{"model": "model that answers yes/no questions on an image's attributes", "image_size": 64, "horizontal_flip": false, "cutout": 0.4, "encoder_channel_attention": "se", "encoder_widths": [24, 48, 96], "lr": 0.0051, "warmup_steps": 480}
Rows from block 2 of the image encoder of a small model that answers yes/no questions on an image's attributes, named by matrix and row number. Rows with one number belong to one channel. Each number is 200 + 40 x the weight over its row's rms, rounded and kept within 0 to 999. All counts start at 0.
Before each channel's rows are labels from the 100 images, of 14848, where the channel reaches its highest value: "top examples" is what is common among them; "lies over" is the class under the peak. Only what is clearly more common there than usual is listed. The data: small charts drawn from random numbers. In brackets: how many of the 100, against the usual share in percent.
# convs0: expand 5x5 conv (encoder.blocks.2.convs.0.weight, 72x24x5x5, each kernel summed), inputs 0-23
# convs1: project pointwise conv (encoder.blocks.2.convs.1.weight, 24x72x1x1, transposed), outputs 0-23

top examples: stacked bars (28 vs 7.3)
lies over: data marks (74 vs 21.6)
convs0.8,254,175,214,208,177,139,222,206,211,186,266,189,193,245,212,252,233,197,182,244,215,302,250,260
convs1.8,219,67,208,177,224,212,192,194,129,207,193,212,197,229,158,189,197,239,204,218,243,252,254,241

top examples: scatter plot (50 vs 7.1)
lies over: data marks (50 vs 21.6)
convs0.29,199,197,146,185,192,239,174,199,103,191,126,205,200,248,178,199,247,202,193,261,206,216,169,111
convs1.29,145,187,134,202,178,175,275,183,230,231,177,187,164,168,177,280,185,197,198,257,182,281,184,163

top examples: dark theme (80 vs 30.1); lollipop chart (51 vs 7.5)
lies over: data marks (86 vs 21.6)
convs0.30,169,228,219,220,182,174,213,216,141,88,149,236,179,251,247,205,213,254,216,152,173,173,246,202
convs1.30,232,153,178,205,136,216,126,156,175,105,230,233,164,201,206,213,208,226,181,212,270,143,186,196

top examples: stacked bars (36 vs 7.3); rising (30 vs 12.8); lollipop chart (29 vs 7.5)
lies over: data marks (94 vs 21.6)
convs0.71,101,112,231,198,211,180,163,211,152,222,208,255,171,230,204,211,169,194,180,229,204,148,197,130
convs1.71,194,165,216,129,227,203,219,239,207,290,216,166,248,174,157,175,231,176,276,190,188,199,183,120

top examples: dark theme (96 vs 30.1); scatter plot (35 vs 7.1)
lies over: data marks (83 vs 21.6)
convs0.61,137,243,191,199,229,210,161,180,87,259,150,223,202,191,188,190,190,264,183,181,179,163,203,142
convs1.61,231,241,224,218,285,221,256,155,119,154,166,201,182,225,201,203,183,257,208,233,185,277,187,189

top examples: line chart (27 vs 7.3)
lies over: data marks (91 vs 21.6)
convs0.4,191,228,190,217,201,231,195,245,326,218,198,206,156,174,218,232,222,203,190,180,272,128,166,163
convs1.4,203,145,177,145,228,238,201,165,238,257,200,221,140,193,175,163,203,129,143,227,242,149,142,171

top examples: stacked bars (35 vs 7.3)
lies over: data marks (84 vs 21.6)
convs0.15,182,204,178,165,189,201,198,106,190,254,135,190,131,107,212,133,205,190,223,207,180,187,192,171
convs1.15,201,141,200,172,174,197,192,219,186,154,236,269,99,232,186,271,187,147,185,228,211,165,253,184

top examples: stacked bars (42 vs 7.3); scatter plot (34 vs 7.1)
lies over: data marks (77 vs 21.6)
convs0.3,135,230,262,184,285,232,143,205,128,226,203,209,170,213,196,231,167,176,238,214,195,143,178,149
convs1.3,181,247,174,211,204,160,260,170,213,251,216,152,187,171,141,178,242,204,226,228,262,105,161,168

top examples: scatter plot (71 vs 7.1); rising (32 vs 12.8)
lies over: data marks (59 vs 21.6)
convs0.34,175,149,222,241,168,195,211,146,116,169,181,212,180,256,203,199,209,215,184,206,188,111,212,111
convs1.34,170,177,199,189,124,161,136,269,256,225,211,202,223,182,238,240,211,187,210,253,248,152,208,128

top examples: stacked bars (56 vs 7.3)
lies over: data marks (75 vs 21.6)
convs0.7,200,269,158,229,204,195,204,207,214,190,97,216,228,183,238,164,244,239,150,251,199,132,208,147
convs1.7,206,222,174,138,192,131,223,215,205,237,211,236,233,196,215,273,218,145,199,238,198,147,280,135

top examples: stacked bars (52 vs 7.3); items: eight (41 vs 13.3); peak in the middle (32 vs 13.1)
lies over: data marks (67 vs 21.6)
convs0.42,153,176,188,137,265,247,217,236,256,167,276,194,231,220,199,234,156,173,238,216,156,266,188,196
convs1.42,308,174,209,181,227,158,231,127,196,224,178,208,120,165,215,167,185,253,182,190,232,241,187,220

top examples: stacked bars (64 vs 7.3); items: eight (41 vs 13.3)
lies over: data marks (74 vs 21.6)
convs0.27,183,244,241,192,197,186,155,191,162,138,191,220,238,209,201,130,201,203,202,222,235,85,173,135
convs1.27,182,216,209,187,129,129,211,206,226,256,203,181,182,120,225,247,157,142,226,227,213,134,247,180

top examples: stacked bars (34 vs 7.3); line chart (25 vs 7.3)
lies over: data marks (87 vs 21.6)
convs0.33,154,231,289,202,230,203,263,221,154,239,214,206,169,217,223,220,215,141,265,236,234,200,219,272
convs1.33,205,135,285,151,192,179,194,120,180,251,203,233,176,188,174,227,205,204,174,261,168,192,251,257

top examples: dark theme (62 vs 30.1); scatter plot (52 vs 7.1); histogram (37 vs 6.6); trend: falling (36 vs 12.6)
lies over: data marks (65 vs 21.6)
convs0.50,160,187,168,264,175,167,229,201,104,225,190,236,230,209,208,215,244,237,221,235,253,142,208,127
convs1.50,218,194,201,147,240,268,204,184,125,190,187,222,273,246,254,207,169,212,258,220,204,273,241,205

top examples: dark theme (63 vs 30.1); scatter plot (44 vs 7.1)
lies over: legend (27 vs 0.7)
convs0.53,133,229,191,162,227,149,210,236,174,245,141,205,267,162,272,211,167,207,183,161,188,131,187,163
convs1.53,226,243,141,225,214,233,161,186,95,138,217,205,251,243,177,200,166,205,243,183,218,188,259,237

top examples: scatter plot (35 vs 7.1); lollipop chart (26 vs 7.5)
lies over: data marks (58 vs 21.6); legend (36 vs 0.7)
convs0.18,136,224,266,257,179,190,189,216,150,180,209,175,181,121,188,207,206,187,225,196,212,92,242,179
convs1.18,217,216,171,269,179,178,219,150,227,173,196,226,232,244,200,265,267,202,164,196,199,110,232,135

top examples: stacked bars (92 vs 7.3); dark theme (66 vs 30.1); rising (33 vs 12.8)
lies over: data marks (99 vs 21.6)
convs0.22,138,132,224,182,230,275,182,174,136,253,263,214,187,183,175,149,182,185,247,162,201,219,158,180
convs1.22,229,153,236,150,220,184,195,237,173,208,147,186,214,192,178,277,207,133,188,139,227,235,187,107

top examples: stacked bars (35 vs 7.3)
lies over: data marks (44 vs 21.6)
convs0.40,167,262,167,229,182,174,132,214,167,279,258,161,223,174,193,207,187,245,270,230,182,143,212,175
convs1.40,199,125,246,155,160,247,284,203,155,184,175,147,249,215,201,201,252,179,187,250,251,184,198,227

top examples: stacked bars (67 vs 7.3); items: eight (33 vs 13.3); scatter plot (28 vs 7.1)
lies over: data marks (90 vs 21.6)
convs0.44,242,123,180,153,203,224,197,263,199,131,273,168,191,178,165,146,137,208,239,229,220,218,206,177
convs1.44,195,190,258,173,222,201,215,136,166,252,145,166,194,245,218,197,132,124,171,202,259,171,155,162

top examples: dark theme (72 vs 30.1); rising (34 vs 12.8); scatter plot (30 vs 7.1); kind: stacked bars (25 vs 7.3)
lies over: data marks (60 vs 21.6)
convs0.56,170,193,229,209,232,213,210,220,89,272,212,193,191,141,185,232,209,290,212,230,190,178,169,159
convs1.56,203,244,176,163,212,228,132,162,113,200,227,190,212,268,199,200,168,288,231,207,206,264,218,194